A small image diffusion model, trained from scratch: muon at rate 0.0057.
Rows from block 11 of a small image diffusion model, named by matrix and row number. Rows with one number belong to one neuron. Each number is 128 + 24 x the weight over its row's rms, rounded and kept within 0 to 255. All counts start at 0. Numbers have three digits each.
Before each neuron's rows are labels from the 100 images, of 14976 (inputs lightly noised), where the neuron reaches its highest value: "strongest on" is what is common among them. Only what is clearly more common there than usual is listed. The data: abstract colour fields from 500 small random pattern networks.
# fc1: MLP up (model.blocks.11.mlp.fc1.weight, 640x160), inputs 0-39
# fc2: MLP down (model.blocks.11.mlp.fc2.weight, 160x640, transposed), outputs 0-39

strongest on: fine detail
fc1.158:109115161150116123180099156167104120125122153103142132145136152150154157152104132127139083101095156150146153112129141096
fc2.158:151155186141111173124092131172125106155105207112131122110107116130172109176119151149142106133109117137100138113132159116

strongest on: fine detail
fc1.255:161103144096157125132085076104118124142116114128119129159155129099141144128121148122114123106108123083114156135140111138
fc2.255:131179169139103132125132116136103118116142157092139102145096143114147127128115174153129117066134133117113087128122159115

strongest on: smooth
fc1.266:156079134146125106143163154121083123132154142169140103138116088146119104131131115083161114110138116176178149157153172158
fc2.266:115182103105149121099125122138082139141138135133130146122160147128109102162116122088134126155156122149129113142130081161

strongest on: fine detail
fc1.359:075173092143134118136157118170136143114152125110135132114160110141121144118125163133109138105125123089115117119124115148
fc2.359:102123090132134123135129088121151125094123109141182143101123117107110125110124128086132104084156121137135123116149136143

strongest on: smooth
fc1.312:112136101179171120114165125119157119157116138126131110129083144104141149114093109167225120117135160124140150140156164107
fc2.312:123126136095128111075120068092104103134122105125166124164165098157148097128122143125106155145108116127101113115122119137

strongest on: fine detail
fc1.585:146136160117106096112154141152139119125151106160123160157097160075103155133158161137125174131134107129129128120157151100
fc2.585:173184132131102162160121135127131120166140140140132129129129137140142110109112149122121128116076152145117131165124154115

strongest on: smooth
fc1.302:136167079143133092116152138120124134149130114152134097131088121102127121130126100125165128100141134110171115150138171096
fc2.302:174136137084149097107135093120107117104117123116161104186166112180106117110131130109116118141137142158146075138133137148

strongest on: fine detail
fc1.329:171111078111169109114145095189093125127130131136129131129100147104143139085163118130130109132135114145093125122150136107
fc2.329:153113102133054120134107119185082153118128113122126138109126104163175150087117141151110141149107116124108095124086123113

strongest on: fine detail
fc1.55:217113132132133132139125109099129102095133145139140129153143145113106121131141122114127163151102137123151134138144136128
fc2.55:147111125123168080158129135081129115141134156113103092111103120095116142117129131117125154086087102148122133146082126145

strongest on: fine detail
fc1.635:105132131146139133166161152096101111083141111117130152130110105131117139088089137136114118180179148126123105120099128135
fc2.635:131105144120100145132141113130137127103130159118140134103146110101099158139134145151125125149120133123131195074181152128

strongest on: fine detail
fc1.445:116160128169131128138125075156146056154121118153123139137129138124128117129153118092120118099156127117135152142136111132
fc2.445:095087154098148133103144124133143147138104156119118131125131148118105152110121125132112161127095152126145074136127162166

strongest on: smooth; mostly green
fc1.175:119130098127104094129169119098131123161125115165143133140099144131127117113143124127086123109140102113110120144128121152
fc2.175:116160129070150135132107177106137138136105110104147132179150128113159115157140158154130104161132160128125165119146160127

strongest on: dark
fc1.193:125112103149095141105160132128143121148080151133161139133170131128141141095104150112119150125164129100166117099120094122
fc2.193:116092119127152153127109088129093118146144132110146116147101118121121134091113142129141112149145095127117107119129139166

strongest on: fine detail
fc1.261:103097114179104115149153127130149090116144147101131137125104095149119130129145170175128098109126091126152145135125106191
fc2.261:157175154092156161169129162071125123163130129081113138132147139143115104141125143121128102148145126133111099170088150206

strongest on: fine detail
fc1.552:120116161121129104111137071151130173123144131166165148161107119116133132104142120147116121130180145129126074110148155114
fc2.552:106149108141113175145102164185124124117140150158135179162150112090167140100153140179094138165099089116110136153120138121

strongest on: fine detail
fc1.630:167129159154107206138135111139158118072123137116116131161129134133127123122119128158123096136165092140109099106148152119
fc2.630:145173162154104156122115085128138142094152141083126135146126130163091153128125114202116110120124141139124121130130081149

strongest on: dark
fc1.383:138143080116121166093083143152112137150144139172165119082149122110117133108146173111158099106106164091132147134135109085
fc2.383:153079102177106156118123091115107131132120112180139102171154117131139167113122124146134144104139123125137090127129090129

strongest on: smooth
fc1.584:123110117149135151138140139123113081142148126121121106137122110090186124114081134148162139119121120126109140122145133139
fc2.584:121156112065134111116100120127101127160163119122145109148136137140166126117121159160131131110135156122133138151105147166

strongest on: fine detail
fc1.597:117136135110137115101181124106138104096119167104137106140125147153098131128164146142098149083118137121092096108138147116
fc2.597:119124127129118108130154128183116134128094139166134115172163144123132122146124165098127163117143183120112114117136104127